config.toml
train_examples = 26041
hop_length = 160
win_length = 512
norm = "layernorm_no_bias"
num_experts = 16
shared_expert = false
optimizer = "adamw"
beta2 = 0.999
eps = 1e-08
lr_schedule = "cosine"
warmup_steps = 760
Rows from block 9 of a small spectrogram flow-matching model, named by matrix and row number. Rows with one number within an expert belong to one neuron, the router's apart. Each number is 50 + 12 x the weight over its row's rms, rounded and kept within 0 to 99. All counts start at 0.
After each expert's rows are labels from the 100 clips, of 14848 (inputs lightly noised), where the router gives the expert most weight on average: "responds to" is what is common among them; "peak on" is the class under the peak. Only what is clearly more common there than usual is listed. The data: melodies that start on their tonic, played by one synthesised instrument.
# router: slot weights (model.blocks.9.mlp.router.weight, 32x256), inputs 129-171
# up: expert up (model.blocks.9.mlp.up, 16x64x256), inputs 129-171
# down: expert down (model.blocks.9.mlp.down, 16x256x64, transposed), outputs 129-171

# expert 6
router.12:54 71 50 38 50 52 41 41 54 62 59 40 52 74 59 57 63 29 38 63 26 38 53 72 46 50 41 60 55 81 28 30 46 27 61 54 37 41 34 34 51 24 51
router.13:70 42 54 51 33 53 53 37 54 45 69 53 48 54 68 48 48 35 43 63 48 29 48 52 46 24 38 61 45 57 56 53 68 48 58 38 41 35 58 53 35 55 60
up.0:43 55 55 65 68 48 59 34 71 51 46 43 55 55 50 43 40 67 59 53 60 31 45 50 61 48 64 23 61 36 47 61 62 65 26 66 69 41 60 59 73 59 53
down.0:64 38 35 52 55 31 47 13 69 48 53 47 39 49 56 43 73 60 38 56 47 45 36 58 39 38 57 36 36 42 46 45 54 25 59 47 53 49 72 35 46 39 38
up.1:41 29 19 62 64 41 68 53 49 63 51 42 40 52 52 59 38 35 53 36 52 47 47 33 66 48 54 48 54 40 54 44 44 66 32 47 65 52 69 72 45 57 53
down.1:69 35 33 53 51 23 50 28 62 57 58 38 47 50 52 29 70 41 37 65 55 47 48 68 27 46 46 44 39 49 54 64 60 28 52 47 56 44 67 35 40 54 48
up.2:54 45 43 64 52 55 48 49 75 47 58 51 32 52 52 40 52 34 47 40 40 48 54 32 52 34 63 51 46 48 53 70 76 59 45 53 77 54 78 45 37 62 47
down.2:52 44 41 26 39 58 39 58 26 30 40 41 54 58 35 44 47 36 64 42 31 66 46 35 49 42 60 53 49 57 54 39 42 60 26 61 45 43 19 67 60 73 66
up.3:36 52 38 10 47 52 44 33 57 62 64 47 49 29 35 46 36 55 47 51 62 42 53 55 69 43 37 63 49 46 56 66 52 58 37 77 55 40 69 31 79 90 35
down.3:55 52 36 76 71 52 63 47 52 49 38 35 38 52 56 53 50 44 41 37 35 45 50 47 52 61 58 39 69 55 42 40 38 40 57 44 62 75 27 59 36 25 51
up.4:52 46 34 51 32 22 53 33 48 72 63 68 55 45 54 44 40 61 49 64 55 54 55 45 60 37 40 46 29 41 49 49 57 55 49 49 58 57 47 58 63 66 61
down.4:41 38 44 45 60 57 48 56 44 46 28 52 32 62 48 47 39 35 32 36 63 56 47 53 63 65 49 34 81 44 41 40 50 56 48 73 46 51 46 70 45 50 60
up.5:40 47 67 52 60 55 71 37 49 40 55 44 41 36 46 45 53 79 59 50 53 35 28 39 53 51 31 45 52 20 38 57 65 48 46 41 54 57 48 50 49 44 33
down.5:59 62 59 46 48 48 60 66 50 24 50 40 60 60 28 39 43 64 27 72 35 53 60 66 31 60 34 52 38 57 49 32 40 58 65 50 52 48 52 45 65 49 61
up.6:70 43 42 40 63 53 55 39 67 45 33 58 61 52 09 46 56 35 56 44 68 40 71 35 56 62 40 41 45 43 43 47 46 44 55 55 45 51 69 59 66 49 67
down.6:47 51 33 52 46 59 58 53 70 25 53 46 63 52 55 46 65 41 22 56 52 64 51 37 73 64 38 53 61 40 48 29 35 86 48 54 57 47 41 52 64 47 48
up.7:55 58 40 38 64 68 51 26 41 46 58 40 70 29 41 55 43 78 58 51 51 34 30 35 57 62 47 35 52 38 66 52 64 41 51 58 49 57 54 56 64 31 58
down.7:45 68 59 56 58 53 30 33 55 54 41 47 38 74 53 35 71 17 45 72 51 39 43 58 45 40 50 57 40 54 31 61 42 20 48 42 66 35 58 41 52 33 60
responds to: the note D; tonic: D
peak on: D3; D4

# expert 14
router.28:31 47 59 50 48 72 71 65 27 49 40 48 66 42 61 26 56 41 63 62 47 69 41 46 55 27 50 41 61 57 44 55 60 54 41 57 72 72 39 30 62 67 54
router.29:64 51 54 63 31 40 56 53 48 59 62 44 41 61 52 63 46 21 48 79 32 33 74 46 42 35 39 61 53 71 69 56 48 42 45 35 45 33 62 48 48 36 60
up.0:27 49 34 52 54 49 24 29 50 45 69 66 36 46 39 66 49 61 54 44 41 66 46 49 53 45 44 37 58 62 64 51 55 52 35 51 74 57 53 74 41 50 43
down.0:58 49 53 53 27 61 55 41 48 63 33 42 47 57 67 43 60 43 69 74 63 49 57 51 36 25 58 51 42 41 64 49 52 29 47 39 50 39 63 41 35 43 41
up.1:53 52 63 66 26 46 65 54 27 53 60 53 63 58 51 41 34 60 79 55 39 50 53 55 27 58 62 55 45 72 39 47 64 44 73 37 75 60 40 55 18 55 56
down.1:39 58 46 35 62 52 32 35 74 44 59 60 44 49 52 34 60 28 33 50 47 53 42 49 53 44 23 59 32 27 49 34 28 59 42 64 28 38 52 45 53 48 32
up.2:40 45 55 39 41 70 64 39 42 40 40 62 47 65 54 43 62 45 56 52 34 52 38 72 43 56 39 38 45 47 41 56 49 51 41 48 68 53 37 38 49 57 58
down.2:55 52 50 56 64 60 40 65 55 51 26 64 65 54 37 40 33 65 60 45 23 49 60 36 65 41 49 44 56 65 72 55 40 58 38 56 59 39 28 45 50 77 73
up.3:42 30 52 46 47 47 45 54 55 55 48 55 63 35 65 44 42 56 57 56 61 81 42 54 50 54 70 62 76 54 59 46 71 41 52 48 60 63 55 44 55 63 25
down.3:69 65 55 41 60 54 45 48 50 48 69 53 50 46 27 59 55 47 42 42 22 28 44 80 52 69 36 40 47 55 50 38 40 65 55 58 38 44 40 46 35 46 62
up.4:61 42 52 36 61 27 65 49 47 53 38 68 60 55 41 43 48 57 37 48 51 35 52 49 32 72 53 50 38 28 59 45 24 58 55 62 60 57 40 67 58 64 56
down.4:35 46 41 51 53 53 47 51 55 50 67 36 62 45 68 57 65 57 61 36 55 53 52 23 47 38 48 53 38 77 25 64 70 42 51 33 64 58 61 16 46 23 41
up.5:34 67 62 39 56 48 48 54 44 44 40 47 45 75 40 57 38 51 45 32 76 48 49 47 52 47 66 43 58 42 47 46 43 48 64 61 60 61 53 64 45 39 41
down.5:60 45 40 78 44 52 67 48 60 53 37 66 41 27 57 38 55 35 53 61 45 61 42 53 59 61 51 36 46 52 53 42 55 64 28 36 53 47 34 57 59 54 23
up.6:54 42 45 44 57 46 61 33 52 77 36 42 58 72 48 47 41 38 42 49 31 44 47 44 41 37 51 31 50 49 42 62 53 50 61 52 38 65 53 81 39 36 53
down.6:43 45 65 56 54 57 57 55 37 41 43 77 68 36 41 45 35 49 50 52 40 52 53 50 52 43 64 72 78 49 42 38 46 47 32 45 47 44 36 44 41 42 53
up.7:61 33 59 47 48 22 56 41 30 76 64 55 45 52 58 40 32 63 53 50 42 78 43 54 61 50 31 59 42 45 38 24 48 49 72 51 28 44 56 61 40 56 37
down.7:41 45 48 35 50 56 35 48 61 36 61 69 33 62 54 67 67 29 50 52 65 30 59 56 53 61 42 53 62 33 52 63 56 56 42 38 48 58 50 46 52 23 51
responds to: the note D; tonic: D
peak on: D6; D5

# expert 4
router.8:64 49 61 39 55 51 41 39 52 36 58 42 32 20 54 70 63 61 68 42 30 41 30 41 34 59 12 48 41 29 59 52 59 30 50 49 41 49 30 43 44 36 46
router.9:38 54 41 61 68 37 22 49 61 48 54 52 41 44 57 62 57 41 69 36 26 63 69 64 29 52 38 48 40 51 57 44 43 29 44 25 47 68 42 51 33 62 50
up.0:55 59 47 35 44 44 52 36 28 55 36 58 44 62 54 53 55 32 43 63 26 54 40 50 43 58 49 45 47 80 53 28 57 55 37 54 39 52 50 36 50 36 64
down.0:45 46 47 57 45 49 47 59 61 43 53 47 50 36 50 39 42 79 50 36 65 61 54 54 47 45 43 63 47 19 61 42 31 45 66 58 60 46 29 56 54 85 36
up.1:33 52 49 54 34 59 66 59 58 53 41 49 58 69 39 31 56 58 28 74 58 45 52 49 62 45 72 56 50 57 57 48 74 60 44 50 42 38 66 66 60 63 47
down.1:55 37 50 51 64 37 39 40 48 44 62 24 42 43 37 44 46 47 59 44 30 55 26 59 50 52 27 59 43 33 46 52 55 39 38 41 57 34 60 28 52 41 61
up.2:47 47 42 56 59 44 61 35 54 53 54 71 51 63 42 46 34 65 27 45 37 57 36 65 38 41 73 55 47 49 42 41 37 70 46 64 47 39 51 55 44 44 55
down.2:52 33 49 61 73 19 49 39 51 43 57 39 48 46 53 49 43 50 26 44 22 50 31 60 29 55 25 54 37 38 44 66 49 29 41 37 58 48 47 30 32 30 59
up.3:32 52 39 54 54 71 55 49 63 55 47 35 55 58 31 45 56 35 62 32 79 40 55 40 47 42 65 52 48 47 46 43 40 74 41 49 67 63 77 43 51 60 55
down.3:25 64 55 55 69 43 45 48 62 52 67 39 59 48 50 50 70 66 43 49 41 77 32 54 44 72 36 34 59 29 53 53 63 32 50 34 56 70 64 36 53 61 71
up.4:42 21 71 32 56 50 49 30 65 73 36 50 45 38 53 27 53 36 41 63 56 41 44 41 56 47 70 34 56 56 51 43 72 59 61 58 40 36 59 55 65 50 47
down.4:53 31 55 54 70 33 29 27 65 54 48 27 47 49 51 34 55 63 50 56 59 46 45 50 45 61 57 36 45 37 52 48 63 33 61 43 49 43 56 38 37 54 45
up.5:54 45 41 34 59 57 51 59 55 42 55 50 68 46 13 45 59 60 64 40 71 63 64 61 45 60 38 47 61 50 47 36 46 50 44 49 44 45 60 45 43 81 60
down.5:54 50 63 63 28 44 46 47 48 66 45 50 42 62 61 50 57 34 39 67 30 41 45 50 49 58 60 50 57 44 51 47 56 73 39 62 57 62 64 59 54 26 52
up.6:33 54 49 27 68 67 52 40 64 52 56 59 32 51 62 35 55 56 58 49 55 27 29 40 31 62 60 34 31 47 44 42 47 44 44 62 51 60 58 49 51 65 56
down.6:44 54 53 56 31 69 45 82 44 49 54 65 55 48 27 58 60 43 76 65 46 50 62 49 54 51 55 56 59 53 44 45 57 57 56 51 37 55 38 68 46 45 35
up.7:58 33 50 60 58 40 32 20 50 46 43 53 63 47 44 51 48 50 47 62 36 66 31 36 53 42 41 40 50 33 71 55 60 48 39 51 52 49 33 22 74 54 46
down.7:45 65 32 40 44 63 64 64 35 61 56 45 51 71 52 45 40 53 34 48 73 18 57 45 60 49 78 49 60 72 45 42 29 54 67 67 50 56 41 47 32 49 43
responds to: the note C; tonic: C
peak on: C3; B2

# expert 9
router.18:72 41 39 61 38 44 63 57 48 73 36 52 56 37 57 72 54 25 44 56 46 52 75 37 46 52 55 55 45 51 43 33 34 60 51 43 66 57 62 64 34 36 44
router.19:44 52 48 41 45 63 52 36 55 61 43 61 58 60 55 60 49 53 53 30 50 46 55 29 69 66 33 35 43 40 44 46 65 68 48 45 65 57 46 63 47 48 64
up.0:59 73 61 33 49 43 72 39 51 67 57 55 54 35 52 42 51 72 69 63 70 56 44 35 52 45 46 46 44 30 70 35 38 11 40 48 40 53 59 45 35 57 49
down.0:20 28 46 53 68 57 32 61 41 26 53 61 57 77 54 52 51 39 48 37 40 49 51 66 57 58 47 45 60 55 50 69 74 56 31 61 57 46 33 40 58 53 51
up.1:31 49 53 39 50 45 52 65 39 59 50 46 63 63 55 49 51 40 55 64 28 60 44 69 59 53 43 67 42 52 69 50 43 60 60 32 48 47 44 50 48 48 34
down.1:49 47 48 68 54 43 71 46 42 36 34 44 49 43 47 49 50 28 69 59 65 72 66 76 66 37 41 60 75 57 51 53 42 63 47 52 65 50 49 46 50 49 23
up.2:40 46 53 40 57 50 52 51 41 48 51 27 37 55 52 55 22 46 43 46 50 49 57 58 62 37 37 64 68 59 52 48 49 33 49 63 44 46 63 44 28 41 56
down.2:40 53 19 44 53 57 68 54 38 60 51 39 72 36 69 41 28 33 64 54 36 58 72 51 72 42 50 57 49 32 54 42 69 64 51 41 55 54 49 46 67 53 51
up.3:58 76 62 46 81 62 53 43 40 36 43 16 54 54 70 28 47 67 63 64 53 68 54 41 61 47 50 38 57 51 47 37 58 16 57 46 61 26 34 46 78 36 48
down.3:49 23 46 46 43 31 28 39 43 57 35 53 35 59 33 60 35 30 43 49 51 47 40 57 44 43 51 42 56 36 48 76 37 46 41 46 37 57 40 59 45 42 70
up.4:37 31 68 55 40 37 37 20 70 31 41 62 44 58 44 54 25 68 72 45 44 60 58 64 36 44 70 41 68 58 31 38 47 59 42 58 33 56 39 45 56 50 69
down.4:47 51 45 50 58 56 63 73 41 48 63 42 70 57 61 65 50 52 40 36 48 58 46 64 53 52 46 36 35 68 72 33 62 51 58 33 62 57 48 51 64 47 32
up.5:46 36 53 50 50 56 52 39 58 40 51 36 65 40 65 35 33 53 59 55 61 44 55 54 32 48 82 43 67 47 50 37 53 53 55 57 53 50 47 43 60 60 50
down.5:74 52 39 43 50 46 34 71 41 57 53 38 33 51 43 37 47 42 75 49 40 46 70 57 59 61 46 70 66 58 89 66 55 32 56 45 51 71 30 32 40 75 40
up.6:39 47 53 74 52 54 47 39 32 38 41 44 30 58 52 42 37 49 40 68 58 36 43 45 61 65 48 67 47 41 47 38 59 30 47 44 49 72 53 25 59 49 72
down.6:60 54 58 32 30 42 45 58 43 42 59 58 66 63 46 42 48 57 55 40 34 50 49 51 45 35 32 42 54 59 72 63 42 57 58 27 50 45 48 48 41 60 58
up.7:60 38 54 60 43 43 49 42 57 54 32 32 54 67 50 47 41 56 48 61 57 32 58 62 13 43 65 51 58 32 54 18 29 29 50 36 33 39 61 77 40 24 47
down.7:38 64 47 50 41 42 50 71 35 51 73 54 42 50 56 47 27 65 83 53 46 60 51 57 65 57 43 55 68 67 71 64 70 46 57 81 53 63 23 27 51 73 51
responds to: the note G; tonic: G; tonic: F#
peak on: G4; G3

# expert 3
router.6:44 54 45 32 61 67 62 50 65 45 28 50 29 35 50 73 40 65 50 33 50 65 41 51 44 69 54 35 43 38 42 34 57 30 49 38 46 41 52 55 44 37 63
router.7:21 56 49 44 58 52 38 70 65 54 57 48 43 33 36 39 55 56 46 60 61 64 51 63 57 52 41 50 46 45 43 61 75 54 63 59 52 39 59 68 45 58 51
up.0:70 48 52 70 36 36 51 34 48 35 50 46 53 65 61 60 39 51 72 51 50 38 51 54 64 51 45 47 59 69 52 42 37 53 34 47 75 50 58 49 41 60 64
down.0:68 51 63 44 42 65 44 45 47 56 33 50 52 56 54 52 32 58 53 40 51 61 59 46 45 30 44 52 48 48 36 54 52 58 50 51 61 43 43 38 65 52 42
up.1:61 32 79 71 60 44 54 57 54 78 43 38 67 51 41 41 43 60 48 61 30 62 52 48 49 41 43 34 69 40 54 19 49 43 71 51 35 57 56 71 57 36 52
down.1:54 49 41 39 37 56 65 51 35 62 47 48 40 61 62 52 54 30 55 60 73 20 56 46 51 66 76 51 61 54 49 59 53 45 57 47 46 39 34 38 39 51 50
up.2:59 52 32 62 42 47 47 36 53 47 37 56 63 58 59 74 41 46 68 31 31 65 57 20 71 36 48 46 41 37 44 47 37 50 53 43 53 43 45 64 35 35 49
down.2:51 24 76 36 33 41 58 58 44 53 58 51 44 44 43 38 49 60 25 69 59 41 52 57 40 65 50 46 44 44 55 36 53 50 49 54 27 37 49 43 45 62 48
up.3:69 64 43 57 34 32 50 30 57 41 55 43 55 49 64 56 55 33 55 58 53 38 51 52 60 36 58 40 80 63 63 60 56 67 49 61 74 40 75 57 42 49 36
down.3:38 73 53 58 60 51 37 37 45 55 56 50 53 39 44 52 31 51 68 56 54 54 50 54 55 43 51 65 50 53 65 49 52 59 54 52 48 48 48 45 67 49 52
up.4:45 46 33 48 48 41 41 42 65 46 47 45 56 43 66 41 83 56 65 50 62 35 55 64 50 29 70 27 70 45 57 48 70 62 60 63 55 47 67 60 38 37 44
down.4:54 53 73 38 40 51 25 51 40 69 49 41 51 66 49 69 34 49 84 65 49 54 59 51 66 53 57 41 65 41 66 35 46 63 52 47 38 40 40 52 59 91 47
up.5:42 34 34 63 62 57 59 38 46 54 40 41 56 47 53 55 47 42 72 46 65 44 39 49 68 45 42 69 36 62 64 39 58 52 66 35 58 63 49 58 52 33 68
down.5:60 57 50 42 46 46 49 68 51 46 54 55 46 36 41 56 49 70 53 38 18 74 61 42 33 58 50 55 67 37 56 54 42 47 40 46 60 65 38 43 46 66 37
up.6:72 35 34 57 49 30 49 47 33 45 68 52 49 48 41 56 50 36 40 56 43 43 36 48 43 29 52 57 40 53 56 49 53 80 55 55 49 58 30 49 45 60 62
down.6:40 45 29 40 38 46 74 62 50 34 56 41 61 34 32 52 62 35 30 58 65 71 20 62 51 41 53 53 45 46 60 44 46 45 19 58 61 47 45 67 47 57 52
up.7:51 15 45 44 60 61 51 44 39 52 48 45 64 65 33 48 23 22 53 51 17 51 56 61 35 41 36 47 61 47 64 51 56 55 58 59 34 56 69 51 50 42 40
down.7:42 42 62 42 55 48 59 51 74 66 57 51 45 55 80 57 56 33 38 51 54 30 10 43 63 30 61 43 41 64 62 57 50 69 65 48 60 56 35 62 61 56 52
responds to: the note B; tonic: B
peak on: B4; B3

# expert 12
router.24:42 29 75 68 60 43 33 56 50 58 38 60 64 42 46 46 61 50 37 47 41 50 50 41 49 67 32 39 43 56 46 45 54 60 54 55 56 50 45 42 51 67 55
router.25:49 41 43 71 42 41 31 35 26 51 43 59 57 61 45 46 57 57 46 62 33 63 61 72 38 39 56 40 55 64 49 65 66 65 62 30 56 67 43 64 22 45 48
up.0:40 44 38 33 46 64 53 32 47 87 46 48 55 36 54 43 59 46 50 44 61 50 52 68 51 52 46 65 52 50 28 39 48 65 27 46 39 52 44 51 64 47 51
down.0:45 36 41 41 58 49 26 46 43 53 38 59 57 26 53 38 57 45 20 36 31 48 49 39 58 61 49 41 36 39 45 41 49 61 44 76 36 55 39 38 60 37 41
up.1:73 49 51 52 51 40 69 62 23 78 47 38 38 42 51 61 27 28 73 45 39 60 49 77 47 43 51 47 41 46 61 40 41 33 50 56 30 47 57 62 48 63 53
down.1:46 42 19 50 49 41 59 61 52 32 31 50 35 28 55 34 52 30 54 50 55 42 72 59 57 36 67 55 43 30 62 47 57 43 39 60 42 71 60 47 48 37 53
up.2:65 49 41 17 33 65 54 32 36 57 57 57 47 56 36 31 51 52 62 41 39 40 53 53 41 60 48 83 59 44 52 50 53 68 47 61 52 52 49 41 68 51 69
down.2:50 38 38 55 45 65 57 44 50 47 51 49 54 47 60 52 51 37 51 57 43 56 52 61 46 61 37 68 66 26 52 56 51 55 39 41 41 56 30 53 49 31 46
up.3:55 56 47 55 41 48 59 36 62 49 55 58 43 70 51 49 42 56 77 54 42 27 40 46 33 59 51 19 79 33 22 61 67 66 21 67 53 40 41 58 52 43 72
down.3:29 46 47 72 76 45 31 51 45 48 65 47 51 39 34 30 59 59 35 45 36 52 50 51 46 44 48 36 56 58 55 46 63 33 42 46 50 45 37 61 42 41 39
up.4:38 55 29 44 60 58 50 32 65 43 46 63 57 36 36 65 42 57 28 45 46 45 42 34 44 58 70 45 53 36 48 68 63 52 67 71 67 62 62 37 53 47 50
down.4:27 43 57 67 65 33 26 51 51 39 56 30 61 45 63 34 73 66 40 52 44 68 42 58 61 43 47 32 38 58 32 56 59 58 53 27 56 45 33 50 39 39 40
up.5:51 44 50 44 42 35 63 58 69 56 40 43 59 59 44 48 40 56 74 51 42 42 46 56 36 63 59 48 61 52 44 56 16 74 56 31 45 60 39 61 71 55 34
down.5:47 49 65 74 70 51 51 38 58 50 43 70 56 67 75 47 49 34 40 60 53 70 59 55 34 45 63 59 58 31 54 51 66 49 62 46 52 44 40 39 53 59 47
up.6:62 51 67 34 46 49 54 61 65 49 45 48 55 45 55 52 37 41 52 49 74 42 40 43 56 65 21 53 42 48 44 45 33 64 28 55 67 46 58 37 76 62 39
down.6:41 74 25 63 52 60 46 36 26 50 53 58 58 28 54 56 38 48 44 41 19 52 43 71 60 42 49 61 51 53 36 50 48 32 52 54 42 47 36 54 44 20 67
up.7:64 30 48 50 42 42 55 39 52 44 42 62 46 76 68 47 41 55 61 27 40 35 27 51 30 48 66 45 48 41 27 51 44 70 47 51 43 46 45 62 49 38 38
down.7:61 41 74 66 33 57 62 58 60 45 60 72 72 64 71 47 57 48 29 45 39 46 49 38 33 42 52 40 61 52 49 51 54 40 47 26 35 70 39 48 41 58 49
responds to: the note E; tonic: E
peak on: E5

# expert 0
router.0:39 62 46 64 37 53 32 41 30 50 52 53 59 48 53 51 54 28 61 62 35 64 62 75 48 46 58 46 65 74 67 54 44 35 49 29 53 58 36 57 44 50 41
router.1:53 49 49 53 41 55 69 60 32 52 62 30 57 60 44 76 32 29 67 53 50 44 65 35 56 44 36 55 66 51 58 60 26 49 32 66 50 45 50 74 62 52 38
up.0:47 58 49 64 52 23 57 54 45 52 57 36 42 47 76 63 23 35 37 82 52 67 58 65 47 51 54 40 42 58 63 48 45 47 58 62 39 42 40 62 67 44 37
down.0:67 42 54 27 55 65 41 41 61 63 48 60 47 29 43 42 61 49 61 38 52 26 38 19 57 70 51 42 51 36 60 64 62 54 49 48 50 61 48 58 18 53 63
up.1:37 35 48 51 41 65 71 33 55 67 71 55 47 62 27 42 62 60 62 56 41 63 35 35 57 72 36 51 36 59 51 37 56 52 50 30 45 51 51 52 54 39 39
down.1:53 26 44 70 51 42 33 60 55 39 34 60 60 45 62 36 49 43 47 58 55 54 70 62 31 40 56 47 63 50 59 54 24 44 40 66 42 49 50 42 56 75 41
up.2:72 65 44 28 52 42 57 46 62 50 39 42 55 67 74 34 38 66 34 66 35 50 34 46 40 51 50 53 37 53 45 27 64 42 48 54 45 21 48 44 67 69 59
down.2:57 51 55 48 52 51 40 40 41 64 58 53 68 34 44 44 83 18 53 43 38 38 56 36 57 34 45 53 57 55 61 71 25 43 26 41 53 44 69 61 25 48 37
up.3:30 44 36 36 60 64 55 52 52 66 50 53 67 60 39 48 66 61 66 63 48 36 45 07 50 57 60 33 52 59 31 41 59 49 67 45 73 45 55 78 52 45 46
down.3:58 44 43 59 42 48 53 50 62 26 56 39 35 54 47 58 53 44 35 36 38 56 46 64 48 51 42 68 42 41 57 59 51 43 53 44 34 46 43 28 56 53 41
up.4:57 16 47 50 51 41 63 27 37 63 46 42 67 58 46 43 50 51 24 71 29 51 56 54 62 48 48 69 51 56 35 39 44 59 51 44 56 48 42 45 40 52 61
down.4:56 46 34 56 40 35 48 55 57 49 52 66 53 70 45 65 50 65 78 46 44 60 49 64 33 59 49 46 45 67 55 63 52 31 62 45 50 60 45 37 48 61 22
up.5:62 55 56 40 60 32 40 42 61 48 55 74 46 47 58 47 48 52 59 31 55 45 51 53 47 61 72 38 46 48 45 46 47 68 40 78 58 43 75 54 47 58 64
down.5:58 53 67 47 56 50 58 43 32 68 60 46 52 53 66 49 50 42 65 53 66 42 36 42 61 55 65 39 60 63 62 51 35 37 25 59 50 63 37 52 74 49 31
up.6:72 52 42 63 30 57 39 48 70 39 47 39 45 54 48 53 49 20 46 52 61 36 44 65 64 80 31 44 54 68 32 76 47 49 51 65 46 40 47 56 49 53 52
down.6:33 54 45 41 64 46 46 39 24 54 53 49 49 73 48 41 49 53 62 42 52 50 53 33 66 49 50 62 61 45 62 44 69 27 39 47 61 35 56 43 95 50 35
up.7:62 36 53 20 64 53 66 40 44 68 41 39 27 49 77 50 39 76 49 62 49 51 58 48 61 48 38 58 36 53 41 63 55 48 62 63 32 55 49 37 63 46 44
down.7:63 36 66 63 55 43 29 52 51 48 57 62 59 42 36 42 73 44 54 46 40 36 48 35 45 52 58 41 47 73 65 62 51 58 53 50 61 47 46 59 33 63 57
responds to: the note D#; tonic: D#
peak on: D#4

# expert 13
router.26:46 61 53 31 61 52 64 30 61 47 43 68 62 50 41 57 36 36 58 59 60 50 46 48 55 47 33 34 32 50 59 49 44 67 63 57 35 30 75 57 37 53 51
router.27:31 55 66 41 66 49 59 37 66 50 38 72 55 32 59 52 39 51 44 64 53 56 51 71 39 66 48 50 38 56 42 30 57 30 57 72 35 44 63 50 53 47 41
up.0:26 40 11 42 43 45 43 52 51 66 55 68 39 52 56 44 50 45 59 52 48 39 40 38 39 47 72 44 57 60 55 48 40 54 57 49 39 48 45 64 65 61 57
down.0:43 44 37 49 67 47 51 41 70 52 45 42 34 53 45 72 65 46 44 58 48 68 50 45 45 58 48 44 44 44 34 32 37 51 42 74 39 49 57 42 85 36 14
up.1:49 50 51 46 60 50 52 63 61 58 56 34 64 31 59 42 69 24 54 51 51 60 61 33 48 57 46 28 76 58 65 30 57 39 43 40 51 60 51 37 48 28 59
down.1:65 58 47 48 26 55 50 51 56 35 44 62 46 71 53 39 49 49 66 71 62 46 60 48 50 39 57 53 49 54 60 60 48 46 60 62 49 38 35 45 53 61 46
up.2:41 56 38 35 36 32 43 60 57 62 54 47 32 41 41 55 53 44 53 47 47 69 30 44 66 42 67 63 36 61 49 59 63 58 68 46 65 46 64 79 54 54 37
down.2:26 58 67 48 46 45 34 65 26 49 54 65 53 47 44 37 47 57 35 70 55 47 71 56 46 44 25 37 60 65 54 78 50 45 29 27 62 41 32 57 54 63 39
up.3:45 22 43 36 65 36 20 62 57 51 44 53 59 40 33 58 41 59 43 36 54 52 58 60 39 50 72 72 61 60 60 34 37 60 53 63 50 50 66 82 57 62 51
down.3:42 63 51 65 38 61 43 64 43 52 48 46 24 53 79 64 45 36 30 69 74 59 58 66 39 51 38 53 39 44 45 73 64 40 53 56 52 76 27 46 56 42 32
up.4:43 33 32 34 37 27 41 75 43 69 47 64 40 42 33 39 60 58 61 38 43 66 40 50 55 49 61 83 33 59 55 59 63 57 59 43 64 51 52 76 58 62 43
down.4:26 52 55 49 49 55 43 49 53 50 52 48 29 49 70 46 28 46 27 63 72 51 50 63 55 47 40 49 62 47 58 68 69 30 66 59 40 61 43 54 59 48 36
up.5:72 65 71 37 37 31 88 49 65 43 41 44 63 58 54 36 56 63 54 54 43 28 36 36 41 47 31 46 43 51 72 20 28 47 53 48 43 50 40 53 51 46 50
down.5:37 60 43 64 51 55 13 40 33 52 46 51 50 53 52 71 69 46 58 42 63 68 42 68 48 46 78 52 74 55 33 53 64 49 47 30 75 66 50 36 51 41 69
up.6:67 31 57 29 37 54 60 46 35 66 31 31 56 39 58 55 33 51 29 50 48 39 22 37 48 56 48 46 64 27 43 43 71 51 50 55 53 48 49 53 48 49 57
down.6:45 72 38 47 57 28 36 45 38 42 57 60 60 62 47 33 45 46 59 63 42 47 51 54 49 28 34 45 48 51 60 73 54 45 39 38 49 49 55 51 30 41 55
up.7:40 61 37 39 40 57 41 47 56 46 46 38 58 54 62 71 48 63 43 34 57 52 32 46 54 52 46 46 58 50 50 75 65 49 54 59 73 47 72 60 40 63 24
down.7:61 50 53 66 65 43 57 58 45 55 55 38 30 53 44 39 59 22 50 60 35 54 70 44 56 60 51 56 64 49 52 42 43 43 41 61 37 55 24 22 63 46 52
responds to: the note C; tonic: C
peak on: C5